Rows from block 11 of the encoder, named by matrix and row number. Rows with one number belong to one neuron. Each number is 200 + 30 x the weight over its row's rms, rounded and kept within 0 to 999. All counts start at 0. After the name is the row's rms in percent of the matrix's.
# gate: MLP gate (encoder.blocks.11.mlp.gate.weight, 512x192), inputs 64-127
# fc1: MLP up (encoder.blocks.11.mlp.fc1.weight, 512x192), inputs 64-127
# fc2: MLP down (encoder.blocks.11.mlp.fc2.weight, 192x512, transposed), outputs 64-127
gate.439,091,135,200,194,233,233,218,160,238,169,141,211,141,196,163,169,188,230,206,244,227,168,221,198,162,204,213,209,183,202,189,234,234,217,271,209,161,171,209,190,219,247,185,240,185,187,191,198,213,231,195,193,242,163,215,215,186,113,235,177,206,197,276,230,224
fc1.439,096,252,199,171,181,170,159,247,137,231,230,218,191,170,222,220,233,173,168,223,167,223,218,196,199,217,151,262,195,235,248,177,167,134,145,184,197,224,200,210,199,194,215,236,226,227,192,222,191,172,208,242,158,177,157,195,242,261,135,211,202,200,158,198,150
fc2.439,107,217,166,251,145,191,229,196,205,180,226,205,178,101,183,202,226,200,184,205,196,226,186,176,249,161,248,204,207,118,162,205,220,251,152,220,153,248,201,148,149,195,191,161,202,248,182,225,179,151,184,215,190,243,173,170,203,252,210,188,174,200,213,164,187
gate.440,091,225,190,185,209,132,209,231,126,208,184,199,200,170,177,193,148,218,177,233,190,216,204,177,200,196,191,238,208,220,137,182,234,199,170,220,191,192,212,148,210,188,227,243,213,233,250,203,204,147,226,141,189,244,214,220,194,134,216,227,224,209,229,152,199
fc1.440,101,138,219,249,206,193,197,172,232,246,206,179,232,216,220,180,218,202,157,208,214,242,203,161,179,209,234,208,231,196,206,177,150,227,200,155,181,162,205,247,203,213,171,165,113,222,221,181,177,223,204,217,194,198,186,258,216,269,180,199,206,194,200,220,186
fc2.440,110,202,189,203,197,206,190,166,234,182,161,260,242,189,200,170,224,175,208,196,197,221,254,174,179,176,211,163,186,129,186,212,196,218,165,239,177,186,245,167,174,187,237,209,188,183,179,157,165,262,207,208,230,259,168,240,248,225,191,207,196,211,174,181,179
gate.441,104,176,213,134,122,182,254,196,241,189,169,172,182,200,280,204,203,206,208,221,183,168,185,156,224,207,168,205,229,195,234,168,237,183,215,195,240,268,184,178,196,176,160,172,166,243,164,216,205,165,208,194,216,158,190,216,165,209,203,173,179,196,197,262,230
fc1.441,102,182,246,149,158,139,227,187,229,188,133,169,235,202,223,165,206,227,182,190,213,162,228,162,212,209,221,224,239,176,190,188,221,190,191,233,191,232,204,167,197,193,170,174,218,185,172,264,216,177,214,211,208,181,229,202,222,194,214,169,194,219,208,204,155
fc2.441,119,205,245,179,246,243,215,207,168,163,162,234,149,209,190,196,239,242,218,221,212,245,200,211,196,159,196,255,148,210,225,244,161,213,207,186,202,213,229,147,213,200,197,144,211,177,187,210,235,201,178,160,234,126,224,193,157,163,182,252,183,181,172,221,192
gate.442,092,194,219,213,163,202,283,206,198,213,188,266,209,171,157,154,182,184,163,196,142,255,170,146,224,162,189,161,189,226,198,183,202,189,177,203,193,175,180,201,216,178,194,193,277,193,199,166,227,166,232,211,225,236,235,232,203,215,204,189,212,216,240,190,138
fc1.442,097,195,210,227,140,174,229,197,215,212,249,197,174,156,215,158,226,169,174,196,195,204,129,163,212,204,184,178,190,210,189,211,215,199,206,193,164,175,202,185,204,157,237,208,225,237,192,188,176,201,199,175,217,245,222,139,183,191,218,201,230,201,188,191,178
fc2.442,100,186,275,231,222,200,196,165,189,190,207,239,229,214,150,158,249,241,217,171,89,208,198,141,169,187,207,245,164,197,191,201,187,151,222,240,200,221,224,133,197,145,234,233,142,194,222,199,223,189,133,199,173,149,229,162,226,188,184,198,208,225,237,188,163
gate.443,101,222,180,191,218,206,215,206,204,193,217,224,192,194,132,224,211,215,211,193,239,195,183,161,175,185,222,201,139,137,219,198,202,193,175,167,250,224,189,225,228,165,206,173,151,221,220,181,205,197,186,172,213,189,201,240,199,208,211,213,188,201,167,231,210
fc1.443,099,185,173,166,206,172,176,224,231,209,214,173,218,217,167,215,174,212,159,228,248,207,259,216,191,220,244,174,174,220,229,196,196,214,167,213,179,167,190,155,170,158,202,243,227,207,198,168,193,193,224,226,206,182,224,172,179,254,197,232,202,163,200,163,181
fc2.443,106,175,200,216,199,219,139,178,200,161,192,190,228,148,197,215,236,170,229,263,188,166,189,204,195,170,172,193,224,137,179,189,203,185,163,159,173,207,157,214,197,234,179,129,271,193,201,217,205,190,175,194,213,211,194,159,162,202,195,157,216,221,156,167,196
gate.444,091,274,195,213,287,211,252,197,225,233,153,166,150,251,167,200,200,210,184,173,227,272,173,240,171,214,213,180,226,201,192,192,158,223,184,225,181,233,237,182,226,247,191,182,238,225,220,174,160,180,236,243,270,230,203,160,210,210,173,226,236,139,171,191,236
fc1.444,091,180,186,167,229,245,222,262,224,187,161,161,194,197,199,183,227,187,201,227,166,216,204,222,157,231,206,218,257,159,186,210,163,209,203,218,213,204,218,167,216,240,190,203,216,237,203,194,150,171,158,203,244,211,160,176,240,185,169,196,259,128,192,222,226
fc2.444,111,182,217,204,148,142,208,204,153,190,248,198,238,219,189,212,201,214,240,217,225,169,177,230,201,205,160,184,132,226,177,181,201,209,199,178,192,252,220,224,194,172,227,176,156,231,193,248,173,217,220,224,195,251,224,200,198,220,210,222,228,201,189,213,179
gate.445,088,224,182,177,206,206,216,188,198,195,192,249,184,187,177,226,213,217,180,211,237,195,193,190,135,136,186,265,219,233,151,167,162,209,159,209,141,154,145,277,191,241,170,192,226,190,192,175,197,189,188,203,142,225,238,191,265,223,178,174,178,198,202,195,226
fc1.445,091,176,201,191,213,179,230,199,208,214,184,188,254,224,230,156,225,224,199,237,258,183,238,191,126,161,192,258,166,224,175,213,159,223,226,194,197,131,184,237,205,171,179,195,166,245,193,200,211,200,163,243,229,187,238,200,208,234,218,211,198,187,211,212,229
fc2.445,094,138,175,181,211,167,247,180,180,177,186,185,216,182,246,175,197,225,162,174,177,220,255,213,260,203,216,190,224,212,152,223,220,192,161,180,219,209,241,225,233,151,181,149,242,209,222,171,164,214,198,221,162,171,218,214,232,197,178,151,207,220,226,210,199
gate.446,099,188,199,210,155,179,211,165,176,185,215,199,194,184,146,234,245,224,209,212,244,184,169,205,227,155,210,232,215,229,243,220,222,258,218,234,162,164,187,208,133,179,186,192,166,214,194,199,187,207,231,211,160,168,206,194,137,241,177,213,191,219,182,178,247
fc1.446,103,158,211,173,180,212,236,131,150,211,171,160,174,204,163,191,236,183,145,197,193,226,203,170,215,156,239,212,187,216,215,211,165,281,222,173,127,163,162,164,138,202,199,214,213,210,202,207,237,249,275,212,169,172,163,250,197,196,184,218,184,240,205,197,224
fc2.446,100,134,207,178,212,215,177,160,210,204,157,212,236,205,186,188,207,215,164,129,212,210,232,226,207,171,174,160,222,184,231,195,176,199,201,238,232,168,165,183,201,246,228,180,120,189,127,232,170,234,155,192,187,218,266,205,228,203,237,262,236,224,248,207,160
gate.447,093,231,256,215,218,194,140,190,227,183,205,205,193,189,146,156,235,268,240,231,163,214,225,183,198,195,196,154,211,193,194,199,198,232,148,190,200,256,156,218,202,181,210,227,155,174,174,171,172,183,143,212,172,193,229,179,256,201,149,178,215,190,215,249,204
fc1.447,091,210,224,159,165,177,209,205,207,184,201,189,201,213,181,230,230,195,197,179,190,192,186,222,214,204,221,172,218,163,194,248,187,162,145,174,208,254,191,175,180,163,168,149,176,225,172,185,185,194,169,216,201,190,260,202,259,250,205,203,210,222,170,144,167
fc2.447,101,210,214,176,232,184,181,185,208,195,169,181,199,184,225,201,216,211,140,182,190,223,205,229,179,194,229,190,155,240,240,225,193,163,207,193,230,199,158,166,230,189,155,205,137,209,219,194,213,124,223,199,225,235,193,205,269,223,163,199,175,173,259,266,184
gate.448,106,251,198,228,203,207,195,218,213,202,141,174,221,244,204,207,266,193,196,168,170,209,257,203,159,219,202,208,213,249,207,251,170,236,221,212,215,153,168,251,237,187,196,231,164,187,177,155,169,180,222,210,200,245,194,179,226,252,229,187,213,233,127,185,195
fc1.448,113,165,246,120,202,142,190,186,243,195,162,170,180,248,234,232,180,211,206,175,169,159,192,200,202,232,160,237,200,221,189,217,174,208,208,217,192,235,224,153,220,122,268,243,151,227,210,238,132,186,140,202,195,213,164,128,223,142,161,206,255,186,249,174,202
fc2.448,087,206,228,242,189,218,225,175,216,236,182,205,215,171,156,227,223,210,274,172,207,226,149,176,154,237,203,205,241,156,173,222,210,199,283,207,179,188,192,188,206,213,215,198,263,162,156,190,257,205,194,172,175,209,166,206,238,188,208,187,219,240,212,206,252
gate.449,105,216,174,167,169,178,259,169,203,212,192,172,161,139,203,224,234,225,197,240,250,217,194,205,169,194,242,154,204,198,192,169,174,189,231,153,230,203,172,173,202,153,219,183,236,237,212,216,241,251,244,205,166,188,176,210,142,129,147,248,148,201,138,217,131
fc1.449,111,170,235,172,174,129,209,219,156,191,235,195,163,182,222,213,246,201,135,182,203,226,155,239,242,220,214,177,200,143,164,229,163,216,185,230,256,175,196,229,227,151,204,177,255,209,203,224,216,240,196,199,199,183,250,240,209,169,206,268,145,195,204,190,202
fc2.449,113,221,199,192,248,260,221,229,242,157,171,213,235,199,235,158,144,167,278,241,223,178,191,166,157,213,198,192,212,258,246,179,241,263,185,245,136,180,192,190,144,233,200,230,161,168,215,172,200,199,158,205,190,183,229,164,112,211,247,175,241,202,228,241,200
gate.450,098,178,192,248,208,169,255,210,227,196,208,211,163,154,234,159,160,241,183,221,191,217,204,187,158,218,245,204,222,146,240,216,209,232,228,205,148,212,218,245,201,174,210,227,168,172,212,260,142,243,188,155,232,220,160,165,185,244,197,223,190,175,167,181,239
fc1.450,092,202,241,191,223,159,209,197,222,230,205,194,173,182,199,166,168,229,187,216,180,262,201,186,168,195,227,182,232,173,253,212,203,190,224,241,189,186,207,227,201,133,238,191,159,177,162,196,172,243,243,110,236,193,177,204,163,226,171,205,188,155,197,222,241
fc2.450,093,234,139,199,192,162,204,220,184,185,120,239,191,137,184,226,167,181,160,206,196,183,203,186,211,148,256,219,221,158,184,238,123,209,173,245,192,200,215,230,218,192,205,174,254,187,241,161,238,245,192,210,203,192,168,225,227,194,208,217,133,234,202,193,177
gate.451,104,196,188,191,203,196,196,235,223,195,155,174,181,231,207,213,212,146,231,211,166,162,177,205,219,177,192,182,227,175,215,240,227,233,163,235,204,115,188,223,149,211,202,161,232,233,178,186,211,191,232,173,158,204,223,220,175,188,234,213,275,237,199,207,172
fc1.451,105,208,238,186,187,186,198,210,182,195,229,178,197,192,224,167,185,181,181,218,194,182,207,178,178,228,198,192,194,190,258,190,195,200,194,193,177,162,277,136,202,191,182,203,278,163,241,202,206,230,190,256,151,161,201,173,163,161,203,215,138,234,225,192,209
fc2.451,097,152,186,191,263,190,216,194,202,196,170,172,214,170,161,239,174,110,253,190,205,208,204,193,189,168,219,128,199,155,209,240,162,183,209,254,208,208,196,197,246,165,230,149,230,229,222,154,178,159,183,239,257,249,197,157,204,272,201,181,247,117,178,190,260
gate.452,120,227,207,181,152,252,205,136,192,170,177,217,201,209,195,234,143,216,204,246,248,198,180,211,195,172,120,198,223,192,217,203,247,210,257,202,168,197,229,215,241,173,185,194,189,189,238,152,193,175,208,167,167,155,181,129,161,233,197,253,168,204,238,244,141
fc1.452,137,187,173,241,156,163,259,202,174,215,226,110,197,220,207,179,182,141,175,145,162,147,191,212,193,225,180,209,194,189,180,164,238,205,201,217,215,218,121,260,168,242,194,195,152,226,251,209,204,182,156,198,172,242,257,216,214,212,189,164,212,217,229,236,214
fc2.452,085,203,174,188,184,229,155,187,210,212,183,255,253,165,147,242,183,258,185,214,177,240,199,204,203,193,244,207,309,193,251,217,164,213,196,183,190,197,241,158,241,168,208,222,251,164,171,153,165,214,222,208,212,186,176,193,187,174,234,213,161,179,209,188,253
gate.453,097,234,203,222,191,171,175,204,199,244,166,217,160,209,170,226,198,221,171,250,206,204,215,156,151,194,236,154,208,208,157,234,261,221,178,174,207,194,189,203,189,246,222,204,253,192,158,213,247,228,198,162,229,168,209,200,231,190,222,148,191,208,237,214,143
fc1.453,106,215,185,154,159,210,217,225,217,204,161,212,203,206,170,208,159,243,190,182,222,236,190,168,111,210,173,158,194,221,140,174,207,234,175,192,184,177,164,217,170,212,196,180,207,242,201,181,263,246,213,211,246,208,172,217,225,228,236,213,244,165,199,212,160
fc2.453,095,241,243,229,166,172,220,123,158,176,155,234,191,201,200,214,163,183,145,172,185,259,215,145,223,201,246,211,198,204,144,170,200,239,170,191,190,232,211,213,194,201,213,165,246,162,209,236,161,203,164,239,190,172,234,201,225,207,186,172,209,188,192,168,173
gate.454,097,231,209,196,255,214,146,242,186,217,189,217,142,214,202,224,229,201,154,219,201,199,213,197,209,200,198,217,176,194,187,206,155,201,211,149,156,191,219,163,177,160,229,141,233,215,205,238,257,164,157,221,189,198,231,245,176,260,206,187,181,250,178,203,252
fc1.454,107,209,148,190,232,185,218,143,158,211,231,159,185,143,151,137,183,238,207,230,208,223,245,283,232,182,215,213,215,167,188,155,230,228,161,151,176,181,155,226,207,190,177,232,159,250,205,194,202,172,163,260,211,150,202,181,202,240,186,214,179,183,214,142,176
fc2.454,095,208,209,157,181,216,175,241,231,211,212,224,176,217,214,250,229,142,215,235,181,180,188,182,219,171,227,173,224,238,245,237,163,142,195,231,217,193,198,255,193,210,155,166,187,191,208,175,232,189,249,143,220,245,207,235,209,180,226,250,157,217,274,200,195
gate.455,091,168,165,171,238,200,154,199,231,204,179,176,205,201,179,197,216,210,222,185,148,228,208,230,230,172,252,226,208,229,195,194,148,209,169,243,192,176,214,189,231,207,246,206,228,159,132,174,176,210,149,205,258,204,161,224,201,228,163,256,194,174,129,185,197
fc1.455,087,233,248,194,213,226,173,178,227,203,145,209,139,214,192,203,200,225,200,188,176,201,195,216,171,179,257,179,191,214,162,177,168,232,164,245,172,193,194,199,223,198,193,159,213,184,190,154,189,168,175,235,223,221,166,197,221,190,210,228,177,172,164,178,226
fc2.455,089,231,205,182,147,204,198,199,195,255,248,275,204,179,153,199,267,162,156,210,211,182,219,163,180,246,241,163,210,186,169,192,213,166,183,248,226,219,181,200,209,166,265,183,217,172,199,196,197,164,164,202,176,203,186,198,203,217,206,196,225,239,231,190,204
gate.456,090,210,200,200,243,222,127,192,213,229,213,188,214,194,205,195,244,195,200,207,203,219,188,235,147,141,168,184,211,167,211,250,168,189,223,223,212,204,185,144,236,209,221,148,184,149,192,196,124,146,197,241,174,109,140,232,266,193,204,284,179,169,180,192,221
fc1.456,095,216,206,145,126,178,229,179,209,145,213,218,187,190,161,187,192,189,164,222,248,155,205,142,221,226,218,201,181,197,194,166,243,172,172,159,212,214,184,265,131,187,202,236,216,251,229,227,258,247,184,160,216,285,215,169,151,206,220,81,226,219,230,199,187
fc2.456,093,187,163,236,227,183,193,219,218,184,194,204,205,181,229,203,215,215,184,206,227,163,242,196,166,206,193,208,184,200,202,131,214,207,249,214,161,210,144,173,234,185,206,211,195,245,220,188,179,201,176,212,234,190,213,214,218,175,177,216,210,165,216,174,160
gate.457,094,250,226,189,191,182,229,196,178,171,138,246,175,205,160,172,245,220,195,257,144,191,201,235,232,218,232,214,209,202,182,207,250,182,168,192,216,223,246,158,199,236,216,231,234,197,215,181,214,212,199,184,222,203,207,230,172,198,253,220,186,184,240,235,214
fc1.457,096,164,159,176,183,229,147,187,179,255,239,172,197,211,197,220,230,246,218,209,256,180,225,167,187,207,218,235,178,226,169,166,184,282,231,124,197,219,175,175,192,196,196,193,209,212,161,232,206,222,221,182,178,208,188,143,250,208,180,211,198,185,143,200,243
fc2.457,101,208,140,196,199,265,193,117,179,179,187,176,157,187,177,205,203,218,226,240,115,217,213,182,175,138,246,200,185,206,184,204,147,263,232,236,194,193,222,145,203,224,189,213,186,205,197,147,176,237,214,169,206,225,196,227,160,185,231,225,252,165,203,245,196
gate.458,098,218,179,246,199,245,206,251,217,193,203,244,233,187,222,217,195,214,158,200,200,159,189,171,194,154,191,257,229,175,178,162,229,205,201,185,246,207,221,186,225,164,229,189,228,191,168,227,192,165,198,162,195,202,187,222,245,175,150,233,248,150,280,206,183
fc1.458,096,180,191,175,169,246,222,236,200,211,173,252,196,171,252,208,140,171,206,216,156,161,217,179,221,232,231,248,229,222,167,223,246,253,192,169,211,177,161,175,165,153,228,208,197,233,190,185,222,189,235,249,197,209,169,172,194,237,154,195,167,201,195,131,193
fc2.458,089,170,203,215,176,166,192,217,145,200,179,177,255,209,256,198,192,207,197,224,186,196,212,196,224,247,228,205,169,155,256,195,189,202,236,224,241,230,172,185,190,215,239,205,192,240,160,214,238,225,213,181,211,179,191,172,237,231,180,270,192,170,248,230,201
gate.459,090,261,145,174,207,192,188,224,150,255,215,181,232,166,223,192,217,243,187,198,216,156,178,201,188,202,189,180,257,147,164,213,221,216,231,253,224,153,169,166,156,216,211,168,233,215,125,224,231,183,164,250,201,193,264,177,225,234,179,232,199,230,225,243,181
fc1.459,091,158,210,219,187,220,214,179,201,143,171,230,170,214,196,194,200,158,197,201,176,234,260,205,250,202,229,228,174,251,185,219,186,169,194,189,179,219,223,216,227,178,222,226,183,171,302,191,231,227,228,186,200,206,172,213,178,176,202,171,195,171,179,146,209
fc2.459,110,225,206,208,186,173,134,184,239,198,242,167,199,205,177,258,181,170,193,240,245,241,166,142,172,169,249,239,197,187,173,174,215,192,94,213,249,161,270,207,259,166,190,263,207,191,202,155,212,155,168,173,210,250,197,225,177,186,226,217,160,193,172,215,232
gate.460,099,249,207,199,162,144,236,147,228,187,206,222,236,215,224,168,202,179,185,217,216,199,157,209,289,202,172,211,184,182,191,225,193,186,214,181,185,192,233,196,198,212,197,204,239,226,224,242,178,187,188,193,137,242,234,265,223,191,209,148,237,204,227,170,183
fc1.460,098,264,202,194,202,200,216,136,179,176,190,186,244,222,220,203,215,143,184,196,173,245,189,209,189,191,235,193,188,189,185,257,168,195,168,184,164,177,239,167,154,165,205,219,224,219,246,222,196,196,210,206,192,183,223,162,216,198,190,257,205,209,208,185,208
fc2.460,092,195,252,217,212,183,175,140,159,221,163,247,204,193,184,167,154,273,193,199,174,184,199,183,248,211,148,204,222,154,218,175,215,180,211,157,211,187,242,172,227,243,183,151,142,232,161,211,215,159,198,169,259,168,204,196,213,220,150,252,192,176,233,201,210
gate.461,115,199,219,142,175,210,206,196,216,165,235,214,200,165,233,247,167,175,197,195,199,215,212,169,210,172,174,196,168,202,249,212,235,210,186,246,172,211,205,207,275,212,293,240,213,196,226,196,221,183,179,224,229,174,169,236,207,160,179,211,186,216,215,231,179
fc1.461,103,203,203,271,190,228,211,225,238,211,200,141,221,236,196,145,171,191,195,189,236,247,198,187,168,192,233,177,211,185,199,220,197,212,234,213,279,160,202,200,185,225,165,131,153,193,213,215,250,183,138,221,147,246,224,255,202,235,198,195,221,145,197,201,178
fc2.461,124,228,216,202,216,179,200,172,226,217,221,213,182,262,219,208,157,198,227,196,229,215,153,167,199,189,221,200,153,160,220,195,182,230,207,211,187,206,203,167,168,198,136,250,239,213,167,181,224,240,218,213,185,205,272,195,241,182,183,198,198,180,224,194,174
gate.462,092,181,217,139,237,219,173,200,181,218,209,229,207,156,219,223,245,213,209,215,170,225,172,219,198,224,209,232,188,176,193,219,221,182,191,132,145,227,176,185,118,194,189,147,227,159,187,180,187,179,164,256,227,167,163,197,250,157,165,215,179,128,222,210,186
fc1.462,103,183,223,194,182,255,231,269,244,204,148,171,184,221,199,204,157,199,123,144,218,191,143,195,206,209,245,161,198,206,217,173,227,222,221,190,199,222,230,195,190,218,195,209,225,180,193,229,245,195,242,190,196,218,245,195,181,181,179,180,217,244,206,226,207
fc2.462,108,184,192,238,257,192,194,190,163,193,174,130,180,192,210,177,188,122,182,209,184,221,190,201,214,175,213,149,182,194,184,198,196,265,160,219,205,160,161,187,139,172,178,160,223,181,193,197,214,216,218,231,219,175,233,153,199,203,223,175,171,170,185,226,228
gate.463,094,145,211,161,198,241,176,232,257,215,234,210,268,187,268,222,226,231,230,185,184,218,199,176,193,248,186,266,146,140,134,160,157,158,228,159,179,169,218,187,106,155,187,173,159,185,174,194,195,214,186,170,225,183,176,191,194,197,193,171,196,184,187,282,221
fc1.463,092,194,188,134,218,218,126,223,263,232,231,219,190,185,234,198,205,257,253,169,189,207,169,187,220,230,218,270,127,151,158,146,153,173,222,128,170,181,207,141,195,209,234,198,203,211,201,221,174,188,181,177,181,183,213,197,172,186,216,189,199,202,224,243,236
fc2.463,104,183,193,187,153,216,199,204,218,219,184,170,236,218,248,243,149,185,195,181,261,189,232,158,218,252,179,227,268,167,204,189,202,217,205,190,244,191,242,216,174,210,212,150,211,181,163,226,229,181,235,196,214,156,135,196,248,179,179,216,227,174,207,200,174
gate.464,110,192,203,264,171,157,208,189,182,259,227,167,150,229,172,197,178,254,201,150,177,172,178,195,239,232,167,205,172,224,192,214,235,174,209,129,162,180,202,209,232,244,171,211,200,175,205,168,203,187,217,251,202,169,151,242,186,259,195,274,195,202,200,164,204
fc1.464,116,189,198,171,212,192,169,137,217,201,224,249,199,131,179,217,227,199,175,104,172,258,228,189,236,139,240,186,190,224,194,195,209,202,226,196,158,233,206,217,181,208,155,208,157,192,193,239,225,182,177,208,241,229,212,153,271,224,213,196,148,246,247,188,198
fc2.464,094,202,233,224,196,218,266,229,199,225,282,140,189,224,158,231,172,221,162,256,209,230,170,240,232,179,205,225,261,145,177,124,237,210,130,205,200,216,199,159,202,181,219,194,183,183,207,204,196,207,220,184,178,192,222,152,173,207,227,210,228,196,220,176,188
gate.465,100,169,228,184,214,214,182,237,190,220,238,227,230,185,204,233,220,154,211,199,186,212,180,189,199,222,224,210,164,187,138,198,170,210,222,159,189,162,261,178,244,214,200,227,195,236,202,194,177,231,174,207,200,150,217,209,167,187,166,267,233,236,167,193,226
fc1.465,104,169,212,159,194,239,172,228,161,213,200,225,203,147,198,242,243,179,237,221,211,214,190,216,220,197,211,251,169,151,163,212,155,225,199,204,174,200,261,178,199,226,234,225,203,238,193,209,160,198,210,154,203,163,207,200,200,174,167,217,219,220,176,176,226
fc2.465,102,202,219,197,216,202,195,166,231,210,198,150,191,233,167,212,144,208,212,155,178,200,197,213,171,231,214,206,277,216,249,194,232,215,214,232,186,175,180,178,186,162,140,236,234,180,208,205,228,220,207,236,233,191,188,189,195,167,233,182,167,158,159,178,198
gate.466,103,199,174,193,168,172,206,193,236,161,184,140,232,231,249,214,194,192,162,181,201,206,256,194,185,226,204,212,213,228,201,241,231,218,245,176,242,204,226,270,197,200,265,213,195,242,162,183,172,230,173,207,154,166,229,207,188,183,199,179,218,155,224,160,230
fc1.466,105,196,220,146,232,215,192,194,191,195,236,282,196,160,199,190,214,222,198,153,208,181,158,239,214,217,224,150,207,158,178,176,168,240,232,246,142,190,194,204,207,205,188,204,205,200,227,229,189,167,213,205,211,198,191,206,199,210,213,198,206,278,247,153,207
fc2.466,094,156,205,222,238,227,227,181,202,211,158,200,195,200,208,235,171,200,157,153,274,147,215,168,161,147,198,218,166,183,202,197,134,182,196,210,259,181,193,238,193,251,178,239,201,145,213,189,151,167,205,191,169,176,229,251,222,164,210,164,176,226,222,172,238
gate.467,100,207,196,143,179,170,208,236,153,178,192,256,218,213,218,194,207,172,149,208,215,177,212,201,243,211,254,178,239,141,189,264,201,305,231,268,184,209,214,203,178,146,212,194,206,173,207,186,182,168,223,198,184,278,218,204,146,223,207,211,228,162,235,152,209
fc1.467,099,247,170,204,238,240,171,121,175,219,235,181,191,181,210,211,180,242,196,182,175,216,188,172,155,185,175,253,161,228,225,124,237,125,211,184,199,157,210,150,194,201,255,230,198,220,195,205,190,231,176,244,211,157,205,159,243,183,193,244,182,221,210,188,217
fc2.467,093,160,208,158,198,163,182,218,230,163,180,157,186,159,225,251,211,223,230,183,237,198,228,243,198,218,199,283,195,249,187,221,164,183,183,206,241,207,199,187,153,221,242,174,209,212,175,236,189,151,152,193,149,167,180,152,171,183,236,215,198,188,168,203,231
gate.468,096,187,194,166,160,200,168,210,205,214,206,187,224,193,219,139,210,233,181,154,232,189,190,208,232,194,228,181,203,205,246,221,268,226,214,172,212,204,139,245,245,185,180,223,177,234,207,179,208,262,181,206,288,219,173,221,122,209,206,179,259,129,230,181,181
fc1.468,096,203,207,181,167,193,106,148,257,266,232,208,193,203,253,159,184,170,226,193,184,236,230,216,241,212,194,166,199,232,226,255,226,221,236,217,196,224,166,235,247,195,223,239,201,228,197,197,229,238,189,200,218,200,181,211,166,209,195,186,241,183,179,189,150
fc2.468,103,238,244,225,233,212,171,166,167,171,205,207,182,179,248,165,159,144,196,201,203,182,181,229,201,176,203,219,230,173,240,165,201,212,180,247,166,221,239,161,206,256,204,208,240,170,200,198,187,227,258,227,215,227,211,181,189,250,164,196,176,201,235,147,240
gate.469,121,180,147,212,199,238,201,169,219,205,214,217,207,199,197,151,215,141,238,170,171,157,190,199,212,193,203,231,201,202,198,228,234,179,214,166,148,187,191,242,205,193,199,204,116,189,195,212,166,162,246,192,160,225,175,216,237,227,179,131,249,206,190,167,185
fc1.469,116,192,238,183,170,252,165,222,193,227,236,197,195,226,191,214,250,172,208,221,213,209,195,188,200,183,213,164,187,236,172,181,186,230,192,252,223,244,182,210,190,246,217,172,182,170,210,204,232,199,175,252,237,207,294,203,178,168,188,245,236,127,225,208,231
fc2.469,108,218,236,188,170,206,226,132,155,189,200,156,193,146,197,217,193,193,205,184,217,203,210,193,202,233,198,113,179,239,222,173,174,217,184,217,269,220,273,197,185,163,209,164,206,186,227,180,211,170,217,186,199,194,283,241,187,181,202,215,183,192,201,193,228
gate.470,091,193,175,146,225,282,206,204,270,164,227,205,219,224,224,219,153,227,170,179,217,191,203,171,184,214,211,173,155,208,192,277,163,224,199,244,200,173,193,191,254,161,254,207,195,204,190,191,217,215,131,233,176,190,195,190,181,211,224,223,152,257,165,175,153
fc1.470,101,217,235,211,252,238,224,184,230,176,168,243,189,205,197,195,178,202,200,182,181,168,203,159,187,197,249,202,191,206,239,236,150,248,171,180,177,244,162,182,235,161,211,186,197,234,203,202,197,209,178,266,160,180,190,201,196,163,209,218,210,247,181,160,195
fc2.470,097,175,154,168,217,170,171,215,188,186,227,185,250,245,252,262,175,229,212,150,224,216,246,170,183,213,214,179,196,195,227,211,200,207,199,166,208,230,205,247,170,172,150,167,186,216,212,238,230,207,194,189,206,247,220,210,221,305,198,185,174,199,175,233,184
gate.471,098,207,184,147,232,139,214,157,211,165,206,213,176,203,213,208,234,193,177,166,191,236,221,186,198,262,191,229,197,254,131,183,230,205,209,204,223,201,196,244,235,226,164,175,189,206,177,185,212,214,214,222,192,202,177,180,208,248,159,183,219,235,238,201,242
fc1.471,105,151,167,276,185,272,202,219,180,218,215,178,247,233,207,220,244,169,195,218,189,202,216,201,175,124,212,165,198,197,204,203,180,182,167,190,163,165,211,157,212,169,230,225,198,195,208,223,239,190,158,228,216,149,187,240,222,212,252,221,161,236,159,183,194
fc2.471,092,213,223,219,194,232,231,209,247,236,203,179,250,145,217,218,162,275,174,223,193,214,155,216,186,237,212,217,193,220,198,183,227,159,191,195,209,211,213,183,166,209,186,165,148,189,182,184,245,164,196,167,203,209,152,187,231,202,174,231,191,159,193,170,213
gate.472,121,196,142,200,185,184,266,227,214,239,203,188,205,214,205,183,173,189,178,221,222,203,235,186,202,167,198,184,175,233,226,215,235,125,193,230,218,244,244,210,214,180,151,141,165,251,201,192,202,236,207,201,243,239,206,245,187,232,214,240,193,160,238,173,176
fc1.472,110,257,213,237,242,251,210,227,203,209,206,199,179,208,147,191,202,177,169,224,195,218,208,184,168,228,206,211,183,220,195,181,191,139,196,214,160,241,181,199,168,198,200,146,183,250,163,183,130,148,227,287,232,205,170,212,229,197,180,168,175,222,185,156,184
fc2.472,078,233,220,210,184,242,205,186,193,234,198,221,198,202,209,233,255,241,203,157,235,201,174,205,226,198,173,157,169,181,198,222,149,203,195,196,184,237,184,189,163,157,201,204,207,181,183,236,216,184,179,245,181,154,213,212,194,206,200,194,195,189,202,164,211
gate.473,100,188,203,210,170,196,193,159,219,196,218,228,190,202,237,157,145,177,188,177,261,161,178,226,205,247,215,198,190,229,189,216,208,173,180,169,185,264,233,185,215,209,206,163,196,237,212,181,218,201,218,200,213,197,244,194,195,272,165,192,189,179,137,264,226
fc1.473,097,213,191,243,187,251,152,148,191,184,203,197,218,147,199,263,182,212,229,226,162,202,202,223,182,190,207,238,190,157,236,224,242,226,159,209,262,209,219,158,202,214,208,129,173,161,158,161,232,228,183,185,164,253,123,191,142,195,222,210,182,167,223,163,188
fc2.473,103,169,188,162,254,200,200,240,204,200,173,191,205,221,209,188,195,174,220,227,214,222,191,250,154,203,243,245,257,240,200,188,195,162,243,232,138,192,175,211,164,236,188,172,203,205,225,175,204,170,217,198,201,202,215,178,196,207,204,153,198,179,180,218,176